{
  "encoder_arch": "vit",
  "model": "segmentation model",
  "dataset": "short English words printed on busy colour backdrops",
  "train_examples": 90422,
  "image_size": 48,
  "crop_scale_min": 0.8,
  "horizontal_flip": false,
  "color_jitter": 0.1,
  "num_classes": 27,
  "encoder_norm": "layernorm",
  "encoder_norm_position": "pre",
  "encoder_activation": "gelu",
  "encoder_head_dim": 32,
  "encoder_fused_qkv": false,
  "encoder_bias": "all",
  "encoder_qk_norm": false,
  "encoder_parallel_block": true,
  "encoder_moe": "soft",
  "encoder_num_experts": 32,
  "encoder_moe_every": 1,
  "encoder_expert_mlp_ratio": 0.5,
  "encoder_slots_per_expert": 2,
  "encoder_shared_expert": false,
  "encoder_patch_size": [8, 8],
  "encoder_conv_stem": false,
  "encoder_layers": 16,
  "encoder_width": 128,
  "encoder_positions": "conv",
  "decoder_norm": "batchnorm",
  "decoder_activation": "silu",
  "decoder_widths": [64, 128, 128, 128],
  "decoder_blocks_per_level": 2,
  "decoder_block": "basic",
  "decoder_attention": false,
  "decoder_upsampling": "nearest_conv",
  "residual_init": "scaled_by_depth",
  "optimizer": "soap",
  "beta2": 0.99,
  "lr": 0.0053,
  "beta1": 0.9,
  "shampoo_beta": 0.99,
  "eps": 1e-08,
  "precondition_frequency": 25,
  "max_precond_dim": 512,
  "one_sided": false,
  "adamw_lr_other_params": 0.00085,
  "grad_clip": 5.0,
  "ema_decay": 0.99,
  "steps": 13300,
  "batch_size": 256,
  "epochs": 37.7,
  "lr_schedule": "cosine",
  "final_lr_fraction": 0,
  "warmup_steps": 1330,
  "weight_decay": 0.1,
  "adamw_weight_decay_other_params": 0.01
}
Rows from block 14 of the encoder of a small segmentation model, named by matrix and row number. Rows with one number within an expert belong to one neuron, the router's apart. Each number is 200 + 40 x the weight over its row's rms, rounded and kept within 0 to 999. All counts start at 0.
After each expert's rows are labels from the 100 images, of 14848, where the router gives the expert most weight on average: "strongest on" is what is common among them. Only what is clearly more common there than usual is listed. The data: short English words printed on busy colour backdrops. In brackets: how many of the 100, against the usual share in percent.
# router: slot weights (encoder.blocks.14.mlp.router.weight, 64x128, trained with AdamW), inputs 0-63
# up: expert up (encoder.blocks.14.mlp.up, 32x64x128), inputs 0-63
# down: expert down (encoder.blocks.14.mlp.down, 32x128x64, transposed), outputs 0-63

# expert 29
router.58,219,219,150,243,260,264,114,234,196,225,186,137,190,237,307,169,154,182,179,216,261,161,177,229,158,214,134,234,181,162,195,224,222,200,232,175,239,240,213,225,202,191,163,158,151,167,177,231,253,189,210,179,196,230,156,271,197,182,136,202,170,131,177,234
router.59,206,205,152,274,167,161,214,223,247,221,216,182,201,152,172,217,251,242,250,208,208,221,225,223,123,223,140,190,217,224,214,213,199,272,218,149,223,129,221,245,253,211,220,195,172,181,273,162,169,260,214,212,172,252,214,216,178,156,209,157,157,211,237,192
up.0,233,288,222,265,139,237,230,171,214,208,181,201,189,187,237,161,206,215,192,168,233,189,201,218,235,230,157,225,248,247,196,170,228,219,204,142,176,214,270,161,202,214,204,222,263,203,194,136,186,170,158,198,277,216,188,86,256,182,108,200,186,196,265,180
down.0,177,133,163,120,255,155,146,149,162,219,233,200,204,212,193,260,220,89,159,244,187,179,248,172,154,202,236,197,206,166,172,214,196,228,215,231,207,172,205,269,138,110,222,129,197,176,211,228,177,211,211,246,130,159,148,299,206,215,260,231,215,154,185,208
up.1,199,210,244,192,158,282,202,186,148,172,219,206,136,225,283,221,178,186,208,184,160,160,281,204,170,134,154,148,195,208,281,238,163,237,221,192,89,221,149,147,214,186,181,208,204,261,179,209,251,183,163,157,142,259,223,184,259,198,198,208,233,233,183,200
down.1,203,220,158,234,196,141,167,211,243,200,186,157,179,225,164,245,192,187,152,159,226,188,176,217,158,227,293,200,167,187,130,207,219,155,209,209,263,191,213,265,216,178,128,159,206,179,245,149,198,186,249,226,263,202,132,246,120,143,163,291,185,129,186,220
strongest on: bold (92 vs 45.7); grey ink (37 vs 7.8)

# expert 25
router.50,257,119,157,236,148,176,220,196,269,197,219,199,191,145,304,205,235,218,174,194,176,143,132,272,164,229,147,186,155,176,166,206,242,189,258,178,172,248,221,140,176,193,177,196,145,191,246,182,136,209,236,157,226,199,189,195,124,242,212,196,172,257,265,197
router.51,197,242,148,188,183,219,150,246,219,110,232,196,230,248,299,184,239,231,213,207,256,199,171,173,232,217,199,236,171,284,214,186,163,187,150,234,217,235,246,193,225,205,291,183,288,138,175,237,205,165,244,165,197,229,277,194,164,161,248,269,221,246,279,259
up.0,155,146,189,163,225,130,266,222,143,228,206,233,181,203,230,216,199,230,170,221,196,140,285,248,125,199,161,199,230,170,213,247,217,189,188,263,212,211,221,220,262,144,125,220,143,245,193,189,207,250,215,210,179,204,232,242,122,187,222,192,245,177,223,225
down.0,227,251,220,259,199,273,150,216,251,196,162,182,163,202,178,163,172,141,218,184,205,239,152,140,236,190,208,176,165,262,201,137,148,171,211,157,169,229,183,198,201,275,238,247,232,137,130,226,224,171,194,190,202,155,186,109,247,235,183,227,158,169,198,137
up.1,175,155,183,159,230,186,169,280,190,173,242,192,171,164,224,170,172,242,202,206,168,172,176,250,189,184,178,113,238,242,205,196,253,190,256,252,192,205,240,237,219,168,247,238,220,262,171,233,229,202,218,201,214,223,214,197,181,278,197,200,195,161,180,182
down.1,224,213,203,195,188,185,210,153,226,191,147,190,213,242,202,193,178,189,201,191,223,212,257,156,211,299,187,295,230,173,258,218,154,202,151,167,161,178,135,180,218,240,148,158,155,212,194,190,217,167,216,238,162,208,151,153,196,132,221,225,229,204,169,275
strongest on: black ink (39 vs 8.2); blue ink (25 vs 8.7)

# expert 12
router.24,236,213,172,240,200,213,210,223,239,195,157,135,179,196,267,228,195,174,248,262,203,239,176,277,239,163,187,177,170,174,293,248,200,196,178,222,195,210,170,154,257,153,156,164,153,186,191,227,136,271,176,197,186,193,179,209,154,248,174,235,170,241,199,220
router.25,203,141,202,247,157,246,247,195,205,138,214,135,188,210,268,203,230,210,231,267,249,152,127,223,166,240,147,171,113,233,225,230,222,139,265,205,168,225,190,193,237,268,161,194,222,150,189,187,246,203,171,129,236,207,154,190,222,175,126,189,172,233,170,175
up.0,180,198,229,178,254,127,201,228,238,136,188,212,239,162,220,181,138,241,190,244,219,198,162,212,226,218,252,228,307,166,181,217,230,191,203,139,178,156,128,196,266,223,203,201,209,192,213,248,152,238,183,184,214,181,215,139,174,216,294,139,242,230,198,169
down.0,226,265,223,166,155,226,181,228,171,252,188,231,180,237,226,195,231,159,160,174,187,210,237,163,193,155,172,206,194,196,217,172,136,230,129,226,238,251,230,253,205,193,202,171,218,243,160,163,260,197,223,197,188,244,229,238,273,159,158,230,180,210,192,278
up.1,232,255,177,189,198,172,143,220,197,142,185,269,206,263,210,237,202,238,186,230,233,211,261,248,139,261,135,215,210,165,199,265,135,243,180,182,184,221,182,135,209,265,220,245,186,235,210,159,223,169,234,206,214,182,215,47,206,155,269,170,243,185,117,120
down.1,203,173,234,214,185,179,287,187,195,230,195,147,208,155,201,185,164,182,202,232,181,154,166,204,291,179,210,240,218,230,179,99,228,185,186,239,215,167,231,243,140,145,193,177,192,192,217,214,180,260,173,190,256,163,226,313,194,260,109,223,158,190,259,260
strongest on: grey ink (75 vs 7.8); bold (72 vs 45.7)

# expert 31
router.62,209,221,211,168,173,145,127,247,216,223,230,155,153,242,186,205,145,180,240,216,263,160,306,194,214,204,155,171,168,159,266,132,265,209,222,157,258,182,257,268,139,237,142,188,171,177,177,222,161,248,182,204,155,206,206,179,230,191,228,187,208,273,202,221
router.63,201,198,193,132,216,241,242,183,173,157,235,172,215,205,249,193,191,212,190,202,194,158,278,192,144,139,225,285,236,195,154,208,191,237,203,174,206,126,201,182,240,259,157,282,153,240,182,234,253,215,182,214,215,234,213,213,237,228,198,163,232,220,292,163
up.0,154,143,186,323,220,172,202,235,225,165,233,182,201,145,201,172,175,220,224,160,140,204,248,229,240,114,216,156,271,176,182,190,202,170,149,230,206,176,194,197,134,205,244,244,184,251,155,218,237,162,168,175,272,161,218,180,191,281,158,210,146,216,233,237
down.0,185,198,218,93,204,288,124,185,198,231,157,203,171,254,203,215,214,247,194,212,286,196,170,166,156,254,201,267,181,262,221,176,225,211,205,160,172,206,172,155,218,180,178,97,246,177,219,184,143,201,257,203,164,241,159,145,167,170,230,246,233,186,234,176
up.1,180,203,256,246,196,172,179,198,248,149,258,194,170,163,232,187,188,319,219,192,133,168,223,200,135,174,200,169,199,233,135,171,167,187,207,170,212,207,252,206,207,199,114,288,205,295,175,204,196,200,246,214,227,168,207,219,179,271,199,222,208,190,183,185
down.1,145,167,207,158,175,264,181,183,150,216,166,243,211,190,183,200,203,195,157,221,276,229,161,183,184,221,133,243,224,182,249,208,193,162,191,192,174,264,176,205,152,152,294,141,174,108,231,181,176,160,215,183,195,143,176,139,215,176,194,211,275,232,193,187
strongest on: grey ink (75 vs 7.8); bold (75 vs 45.7)

# expert 30
router.60,224,234,235,211,193,187,144,157,140,260,158,241,163,195,181,235,174,183,211,276,177,197,249,202,172,117,191,154,274,222,156,270,220,164,137,200,248,237,187,242,229,251,231,135,276,210,215,248,182,179,259,169,167,198,211,253,190,163,136,151,230,225,185,273
router.61,193,191,204,161,239,122,202,156,122,186,117,233,149,277,143,227,227,262,201,159,124,171,229,187,274,166,247,173,179,155,143,297,181,211,187,230,209,233,203,189,298,200,170,191,230,172,187,209,104,225,236,263,193,284,258,175,177,232,254,242,238,258,214,248
up.0,163,175,162,192,146,173,202,141,211,162,157,215,180,215,264,241,202,165,196,159,193,167,156,208,233,220,209,162,267,202,174,103,149,193,134,164,238,161,207,227,200,147,247,156,267,129,263,162,202,172,136,167,262,227,230,204,264,216,196,266,224,221,199,196
down.0,216,229,210,194,250,214,259,217,213,240,203,141,167,200,165,208,188,212,204,177,160,250,240,205,130,231,206,241,178,236,199,214,229,233,234,179,230,186,182,178,220,250,148,201,132,260,174,266,244,255,282,172,177,221,195,284,150,117,150,161,198,153,167,218
up.1,188,191,147,187,228,228,231,210,212,235,125,226,209,176,242,187,207,201,177,256,163,155,250,167,268,170,181,222,247,138,249,317,208,237,266,196,162,170,191,194,228,199,202,237,195,267,190,128,302,204,202,189,190,177,126,182,248,266,188,203,248,254,101,128
down.1,242,208,181,148,209,140,194,154,185,148,243,210,251,259,200,138,203,199,196,145,172,228,141,193,139,208,288,255,211,194,248,135,214,193,155,218,218,162,183,165,83,194,216,197,166,229,199,158,166,311,183,228,227,287,268,195,176,198,193,219,180,147,256,233
strongest on: grey ink (56 vs 7.8)

# expert 14
router.28,138,237,174,211,153,210,225,213,220,188,249,175,132,127,164,140,208,236,135,267,233,164,160,201,197,159,233,199,201,161,183,240,183,248,257,157,170,154,275,189,169,197,163,151,197,127,197,205,239,245,212,214,127,247,171,159,241,200,198,147,123,122,253,218
router.29,229,91,179,170,173,189,211,245,173,221,205,178,175,224,196,231,180,214,109,243,227,191,246,184,153,181,125,250,194,249,209,182,147,219,221,232,205,146,184,203,169,139,226,220,193,151,214,196,185,201,254,170,125,173,132,174,204,165,208,163,163,232,179,185
up.0,214,220,147,253,202,264,185,189,154,219,201,199,212,184,277,168,194,204,240,218,159,177,195,283,164,159,248,257,112,176,270,155,171,193,198,135,191,223,183,170,219,212,112,192,210,206,249,177,134,218,158,148,131,241,256,182,154,215,188,190,256,220,263,227
down.0,205,136,229,150,193,205,177,162,247,240,195,180,215,210,146,245,263,138,192,217,261,237,202,146,201,230,180,143,220,201,137,262,194,212,249,276,257,195,246,204,195,180,272,240,202,154,142,225,242,251,248,238,237,189,145,184,272,134,206,153,158,184,172,240
up.1,157,138,140,189,206,196,216,236,188,203,218,146,173,196,190,135,208,184,195,112,172,216,192,141,183,172,233,184,171,252,125,157,203,270,165,198,168,200,212,154,165,181,210,244,144,232,204,232,234,193,81,220,202,256,257,237,229,177,134,188,283,190,256,216
down.1,193,200,215,206,217,201,215,189,194,234,231,187,237,206,192,195,133,286,195,277,227,167,180,242,189,264,181,242,208,159,222,265,197,112,223,217,228,227,201,215,223,276,230,161,236,142,150,259,98,203,284,193,213,159,171,131,205,286,258,225,128,242,161,189
strongest on: grey ink (35 vs 7.8); purple ink (35 vs 8.6)

# expert 2
router.4,228,203,172,240,179,222,241,157,217,179,155,165,170,217,209,220,231,234,192,167,263,201,223,222,175,185,118,197,219,238,175,171,203,220,226,271,99,195,296,200,145,153,190,233,223,164,203,196,179,158,158,210,100,158,198,255,166,110,209,142,254,108,141,131
router.5,235,288,139,216,173,217,246,142,150,253,262,274,217,227,246,215,171,152,131,219,235,189,233,163,157,235,202,156,219,253,177,231,178,263,265,170,175,165,172,267,143,176,163,209,252,131,216,227,176,238,227,161,162,238,209,205,227,148,228,218,238,158,182,205
up.0,225,182,235,170,184,194,277,172,242,261,214,188,208,217,255,212,254,222,143,197,202,160,194,160,238,248,211,182,181,183,224,250,113,195,225,197,150,172,164,222,201,176,181,221,185,193,206,199,195,174,219,233,147,127,303,214,182,226,182,301,234,186,146,202
down.0,197,180,171,216,213,192,150,211,186,170,244,226,163,208,162,143,205,196,240,221,145,212,206,193,178,127,170,174,213,217,167,157,245,211,144,162,265,237,216,241,228,221,233,191,179,175,270,195,249,194,221,208,205,274,138,190,199,186,145,172,141,186,212,189
up.1,185,184,207,280,181,253,168,230,134,132,243,162,186,223,254,193,189,192,233,209,163,225,212,165,175,236,170,164,279,226,163,179,177,189,217,135,208,242,242,161,191,154,99,254,173,302,250,261,182,218,277,151,244,254,219,185,196,233,204,156,184,238,122,210
down.1,201,165,254,125,196,158,169,217,209,227,144,250,227,221,216,204,237,232,174,208,249,190,222,210,204,158,184,292,164,172,192,263,251,151,181,218,230,131,145,212,181,263,340,131,170,100,172,206,216,139,249,255,190,157,190,160,231,207,188,264,187,186,223,209
strongest on: blue ink (48 vs 8.7)

# expert 19
router.38,236,188,216,155,233,173,162,237,216,183,217,240,197,172,165,217,143,237,170,194,208,218,197,240,244,165,169,172,203,261,152,241,215,256,289,145,242,117,264,172,195,183,254,155,220,251,175,187,222,214,142,198,284,138,159,160,204,198,200,139,236,255,192,195
router.39,244,141,233,240,175,217,180,219,224,207,255,228,191,205,164,217,103,250,146,189,200,165,203,242,223,208,182,222,168,248,108,221,149,202,183,238,262,132,169,275,143,155,224,250,164,249,254,178,197,161,226,187,184,165,180,238,216,186,156,201,235,223,216,217
up.0,200,109,136,189,220,75,204,193,184,235,209,231,172,215,245,264,230,182,245,235,170,215,216,235,231,82,180,218,210,196,222,183,197,233,232,188,252,143,168,121,175,266,248,218,210,173,221,215,166,182,200,193,162,143,206,196,238,226,249,261,150,215,167,188
down.0,166,269,290,222,168,298,160,156,222,202,191,222,240,196,185,174,157,237,178,150,234,208,183,170,176,303,238,196,210,190,166,282,180,166,156,155,221,252,192,253,172,166,122,137,238,206,209,189,231,221,190,149,197,277,204,236,189,156,125,216,218,184,189,222
up.1,223,248,162,164,229,267,279,155,135,235,166,242,186,244,239,226,229,198,188,105,171,223,188,199,173,197,169,174,229,147,179,257,169,241,118,222,196,169,152,235,189,246,223,134,142,258,177,190,245,204,161,163,257,231,146,292,193,194,135,219,200,156,205,199
down.1,134,190,200,179,183,155,151,221,280,144,271,198,214,163,152,162,170,193,216,231,185,205,161,159,168,215,148,208,134,242,233,174,223,158,290,215,248,201,278,172,132,132,168,257,278,149,198,196,179,212,230,239,203,138,257,125,233,221,268,209,171,287,174,165
strongest on: sans-serif (89 vs 57.9); grey ink (33 vs 7.8)

# expert 16
router.32,262,177,143,176,206,238,230,234,187,230,273,259,238,177,213,161,208,213,142,213,187,224,124,212,228,200,234,216,266,228,210,163,221,206,192,198,219,226,199,200,118,227,259,171,207,177,230,182,229,241,253,128,235,190,270,121,174,237,234,135,175,192,225,234
router.33,150,212,143,193,133,161,250,201,143,242,179,253,161,218,257,178,219,260,240,234,150,161,182,187,146,220,167,155,137,181,197,153,171,168,127,234,110,196,147,193,228,152,166,203,252,219,181,240,215,226,180,173,140,251,248,184,211,162,263,271,173,210,141,248
up.0,145,190,225,221,129,287,221,229,114,182,260,223,153,170,161,149,182,212,266,241,190,187,133,221,218,187,228,200,207,179,190,138,177,265,145,211,194,164,217,209,160,147,169,221,164,292,134,246,274,189,178,158,149,152,200,263,229,180,213,165,110,174,218,184
down.0,227,199,188,130,248,154,124,188,259,242,205,182,222,216,198,242,229,261,131,155,222,169,201,164,208,244,218,190,127,247,176,263,227,128,203,193,254,216,199,183,215,263,200,157,194,130,274,162,128,155,234,217,187,228,203,198,153,248,212,257,263,228,119,209
up.1,252,190,194,95,214,200,248,228,171,273,260,173,243,278,212,230,245,244,132,124,157,188,151,170,174,232,267,235,174,198,230,245,131,215,203,185,215,192,232,226,182,224,125,211,217,174,216,190,209,164,170,202,84,223,253,167,147,223,192,195,247,203,197,181
down.1,170,215,137,284,190,241,189,157,191,186,187,193,134,108,168,198,221,189,251,308,226,244,246,183,225,155,162,180,249,240,180,191,169,154,245,148,186,257,86,211,264,218,212,193,161,194,211,191,186,169,196,238,257,155,118,279,273,167,182,199,202,251,167,193
strongest on: black ink (35 vs 8.2)

# expert 4
router.8,137,166,192,235,172,160,176,168,147,159,174,244,220,232,251,200,200,266,165,187,252,280,158,269,180,189,229,236,205,200,248,118,174,159,204,231,195,212,225,297,194,246,135,275,222,160,236,152,192,229,208,208,224,151,161,203,225,194,141,236,160,205,226,219
router.9,152,271,194,143,179,186,228,203,200,182,271,237,143,199,135,154,127,204,187,272,199,194,210,250,195,226,232,132,178,153,181,166,187,221,230,152,142,170,257,214,217,209,160,145,229,207,172,153,152,197,167,240,192,142,201,214,281,242,171,163,204,214,206,187
up.0,206,283,202,271,196,168,276,244,180,142,245,200,132,151,207,268,223,186,233,203,224,232,158,191,243,205,152,235,266,203,155,166,174,209,200,154,160,254,208,244,236,245,165,174,183,278,206,183,177,206,242,209,243,189,140,115,158,198,194,199,216,175,127,169
down.0,203,146,231,166,209,221,141,165,211,225,148,207,265,253,170,118,179,184,223,185,244,170,254,207,171,170,213,147,186,179,199,281,212,149,239,220,215,152,228,199,182,212,248,171,216,157,210,266,214,164,193,196,146,235,236,226,198,203,182,285,151,213,272,236
up.1,244,141,251,297,176,203,219,245,146,257,161,197,200,179,203,177,193,220,284,201,195,242,206,159,221,194,194,214,281,139,192,223,177,139,214,221,207,220,170,219,191,168,234,234,174,211,214,225,206,200,230,201,243,234,294,133,164,194,176,147,216,274,186,256
down.1,198,229,153,171,217,221,138,220,246,186,200,207,169,205,260,265,234,185,157,195,222,177,219,193,217,202,214,219,123,219,226,230,214,190,214,190,231,146,192,177,213,178,161,121,135,167,234,251,179,209,255,198,157,141,114,245,221,196,216,225,241,182,194,125
strongest on: grey ink (52 vs 7.8)

# expert 3
router.6,208,265,200,222,165,153,138,223,169,200,171,243,147,215,232,170,145,195,206,158,236,159,164,227,249,166,165,194,245,235,192,213,145,297,156,185,208,130,195,206,220,180,192,191,162,175,221,186,238,267,117,257,185,227,131,159,252,162,211,198,153,113,192,166
router.7,203,211,189,203,176,204,138,173,164,257,199,170,172,191,217,150,99,220,284,248,184,160,147,183,156,234,158,192,240,204,162,217,204,269,258,160,174,241,293,154,233,228,245,206,168,164,238,185,239,224,238,190,207,224,239,179,190,170,187,254,194,143,135,171
up.0,144,186,207,168,300,229,142,210,206,203,229,202,187,209,241,113,167,271,241,203,180,251,231,244,215,151,142,169,210,201,188,237,178,153,202,188,209,235,185,247,156,191,206,246,206,226,204,157,261,199,209,203,154,191,248,175,181,200,242,207,201,162,156,160
down.0,223,233,201,241,146,234,187,185,191,220,164,214,227,244,204,229,214,207,151,191,230,163,172,192,193,227,283,204,216,185,228,142,275,208,226,212,212,157,189,187,207,219,239,88,197,178,225,244,107,170,200,124,204,175,178,239,261,183,164,180,120,232,233,281
up.1,198,193,208,124,199,244,239,281,255,179,224,159,295,156,221,166,162,241,125,163,158,202,188,242,198,221,197,177,171,235,195,221,183,208,228,172,131,258,195,202,251,236,214,178,229,179,167,185,223,284,169,261,214,237,186,314,165,139,232,237,219,113,226,201
down.1,190,215,212,237,236,163,187,130,120,218,179,213,128,263,150,230,253,208,293,207,238,122,225,205,180,156,189,202,230,216,190,186,190,177,138,270,275,194,208,177,169,209,239,251,185,182,216,250,158,104,185,160,201,134,228,85,244,259,238,233,191,288,138,237
strongest on: bold (79 vs 45.7); grey ink (54 vs 7.8)

# expert 11
router.22,168,152,165,227,256,256,205,131,262,236,229,210,242,168,192,188,211,249,162,193,225,250,214,249,204,255,153,245,193,145,205,150,237,217,235,133,236,171,180,283,177,172,192,264,176,239,170,204,170,187,209,192,143,118,261,287,199,169,209,200,219,286,209,154
router.23,217,242,139,158,181,169,174,139,157,196,264,273,189,172,240,217,240,232,159,193,169,205,280,190,140,174,211,212,211,151,218,109,155,195,163,177,156,184,198,211,157,184,176,265,217,159,191,257,207,190,230,174,175,121,184,246,204,160,137,163,168,267,163,168
up.0,270,231,137,150,130,222,195,145,185,168,227,175,164,210,230,187,201,232,226,231,160,298,169,226,173,222,140,215,190,174,205,241,174,236,161,184,237,146,258,151,170,225,177,161,264,174,132,155,159,165,233,196,208,193,155,203,163,154,210,255,218,145,264,209
down.0,199,147,245,164,231,167,233,241,192,317,183,225,197,225,186,161,207,147,189,100,214,97,260,200,279,191,241,268,207,255,175,181,213,183,193,228,145,276,194,230,193,175,230,243,205,206,244,255,247,183,194,184,153,223,209,235,188,198,146,249,172,189,147,173
up.1,252,190,129,97,250,170,263,207,216,229,147,257,187,240,173,246,241,237,218,138,212,230,212,161,231,206,161,209,206,140,129,202,127,220,214,252,184,238,220,258,180,218,270,204,175,213,193,175,249,184,174,188,200,173,228,109,145,256,170,246,191,166,224,185
down.1,128,168,157,313,180,203,153,185,173,243,209,190,227,150,270,218,192,151,219,234,144,148,170,209,138,196,244,198,203,253,269,145,246,128,193,221,198,240,180,174,223,213,75,192,213,183,243,176,175,184,255,202,140,197,217,286,224,141,240,188,186,232,197,205
strongest on: grey ink (37 vs 7.8); purple ink (32 vs 8.6)

# expert 23
router.46,227,192,166,211,237,235,240,239,230,191,212,162,198,206,278,219,152,224,173,241,277,184,245,219,157,245,139,238,154,178,216,270,246,241,279,173,169,173,234,206,151,252,244,254,161,193,166,216,167,274,158,173,153,100,171,224,191,205,247,271,205,254,243,177
router.47,240,191,123,290,217,182,179,228,216,110,225,165,135,275,235,216,200,214,174,160,221,162,221,237,126,187,195,189,225,265,249,170,257,226,234,253,156,237,166,139,136,209,251,230,180,217,144,222,165,192,231,246,228,137,157,210,147,201,241,122,249,196,190,174
up.0,216,145,186,173,135,256,284,274,216,210,192,218,235,228,185,255,218,152,245,158,162,119,189,231,248,194,187,148,215,146,209,252,133,168,132,204,188,173,187,232,184,190,241,233,172,171,171,180,239,175,241,221,189,160,282,169,221,248,178,264,214,214,251,236
down.0,204,220,259,189,292,179,163,124,217,159,219,159,150,197,242,183,210,247,125,247,233,237,238,168,166,193,197,232,195,250,155,198,240,255,241,234,236,293,229,174,206,200,130,158,245,183,209,253,124,170,129,163,189,215,159,229,233,155,216,191,156,167,183,238
up.1,203,166,203,235,248,192,227,259,169,181,258,244,286,195,190,153,150,300,116,171,211,239,190,181,197,181,188,137,149,266,241,238,225,247,216,194,198,173,111,178,155,164,191,241,146,246,131,174,175,228,226,168,259,246,187,187,173,213,239,161,182,135,237,230
down.1,218,221,240,206,116,224,100,150,184,275,227,132,144,218,259,210,198,179,195,246,177,153,265,244,176,170,213,216,239,133,187,176,115,159,165,172,113,266,267,240,250,192,215,226,194,204,212,197,203,205,202,246,182,173,186,227,209,187,177,230,196,220,235,186
strongest on: black ink (83 vs 8.2)

# expert 13
router.26,245,181,271,237,217,123,214,167,158,185,142,245,237,164,139,239,190,187,228,219,184,228,222,168,226,125,222,135,185,146,203,237,261,150,161,218,235,272,212,177,287,195,206,125,224,233,177,191,121,122,153,240,211,294,269,213,197,194,175,150,168,201,178,127
router.27,163,192,213,265,170,137,209,143,146,249,179,247,209,174,117,203,194,240,195,178,169,193,249,206,241,135,241,139,181,143,168,226,203,202,173,241,214,239,197,172,273,130,135,154,209,196,202,149,200,156,174,222,194,306,254,167,164,152,163,199,150,183,211,225
up.0,225,222,195,296,156,213,250,136,221,264,253,158,196,213,206,213,174,125,152,239,278,198,164,128,165,210,170,190,135,200,123,222,287,219,189,215,187,167,220,164,125,204,199,213,257,219,176,192,265,202,235,183,280,205,148,153,139,225,202,219,256,137,231,222
down.0,72,182,205,153,233,189,244,230,206,187,180,141,159,178,216,209,184,192,194,217,138,196,209,152,219,209,242,228,254,170,252,161,237,205,199,181,262,210,200,254,166,167,155,202,192,172,271,231,241,183,179,183,200,195,166,245,237,144,170,122,236,116,151,169
up.1,135,223,164,221,204,170,215,184,209,266,196,220,183,186,222,138,179,275,159,154,183,203,125,216,173,212,214,200,130,274,251,181,155,190,216,265,204,186,231,174,138,212,148,151,181,182,200,206,210,309,187,135,168,230,179,215,266,201,196,247,167,228,233,185
down.1,148,213,268,199,204,229,215,172,207,267,224,215,136,182,179,197,191,219,173,204,224,165,173,189,186,141,279,184,106,251,241,182,151,173,195,219,200,228,175,216,130,132,129,237,154,179,199,228,177,360,196,156,193,208,203,256,176,204,147,147,189,165,200,233
strongest on: white ink (100 vs 8.7)

# expert 27
router.54,179,144,205,169,189,233,137,223,286,260,153,157,198,223,231,233,256,141,182,246,247,215,167,245,166,278,138,199,217,225,287,262,192,271,155,116,159,173,155,195,175,240,170,228,185,182,173,241,229,226,218,169,192,178,182,182,246,220,155,193,211,187,166,186
router.55,254,203,147,180,168,264,230,206,196,209,162,124,167,232,224,185,238,263,290,230,171,139,170,168,229,209,245,198,263,137,170,164,272,171,240,202,148,210,225,192,193,261,254,162,210,204,240,156,203,253,252,211,164,164,148,216,216,139,211,221,221,126,213,153
up.0,199,244,119,250,167,240,218,216,175,190,206,198,134,203,272,252,267,248,194,198,157,154,177,180,201,201,59,175,160,229,257,255,180,191,213,242,198,222,170,227,153,230,261,206,169,238,184,207,178,119,188,241,222,159,194,208,211,156,189,264,206,210,160,132
down.0,216,167,235,160,270,161,187,211,232,165,198,200,223,245,199,161,129,126,179,187,243,211,210,204,105,196,288,268,172,140,138,176,227,180,197,171,194,206,241,158,210,227,148,223,263,217,221,166,221,227,224,113,185,240,244,218,203,159,157,194,186,275,284,233
up.1,127,238,132,298,228,169,243,194,241,198,173,169,172,162,237,233,204,250,223,168,185,216,124,232,216,157,168,197,270,166,216,208,174,215,165,169,175,160,176,255,244,188,116,236,187,190,187,241,197,179,205,163,286,181,155,200,178,232,173,206,235,155,135,177
down.1,256,137,251,172,243,211,123,207,203,189,249,227,197,278,126,205,149,144,205,187,237,203,271,189,218,204,181,241,177,203,153,192,210,135,256,211,246,205,197,196,203,254,299,144,240,200,155,189,229,215,223,223,142,195,221,205,267,190,195,263,244,279,243,215
strongest on: teal ink (27 vs 8.1); green ink (25 vs 8.4)

# expert 21
router.42,214,127,190,192,236,189,235,170,162,240,110,258,177,164,192,188,145,231,234,132,220,189,215,214,189,238,219,148,242,227,248,169,256,150,205,196,223,162,182,192,190,188,201,121,239,177,222,161,194,242,159,166,172,225,195,203,241,191,241,199,101,140,271,169
router.43,158,235,282,200,169,234,234,163,218,162,233,250,138,181,189,227,154,269,256,196,192,193,194,237,222,179,220,229,234,207,147,254,231,236,196,257,184,240,304,235,217,145,145,250,186,240,206,187,249,240,171,143,174,211,210,168,209,175,132,167,176,150,275,126
up.0,160,253,173,329,202,173,209,165,211,158,163,203,154,186,321,216,160,259,203,207,208,209,176,230,184,133,200,255,187,178,170,249,124,173,227,217,175,199,180,176,221,254,190,247,200,267,258,221,208,187,161,222,251,215,258,214,145,199,287,219,236,197,156,206
down.0,237,158,258,133,204,228,161,169,215,200,244,173,251,187,170,231,246,143,238,226,195,224,179,230,209,197,161,202,212,145,210,212,271,209,161,192,257,144,235,212,162,181,259,125,179,170,185,168,248,275,256,134,155,156,137,121,233,242,104,231,207,188,215,175
up.1,162,188,153,188,203,103,142,200,175,196,246,202,140,172,156,164,170,201,236,207,248,202,243,188,214,162,233,249,190,177,186,223,207,277,175,247,263,275,221,240,217,157,94,223,237,227,196,169,248,205,202,184,249,190,147,295,216,247,228,165,227,147,149,253
down.1,196,176,271,215,214,265,203,206,228,198,197,170,252,276,205,202,209,195,169,219,176,201,187,209,241,240,205,159,239,191,265,186,208,185,190,156,180,178,167,179,275,289,256,147,189,184,228,232,157,248,174,150,208,169,198,77,185,157,132,183,201,245,207,149
strongest on: grey ink (98 vs 7.8)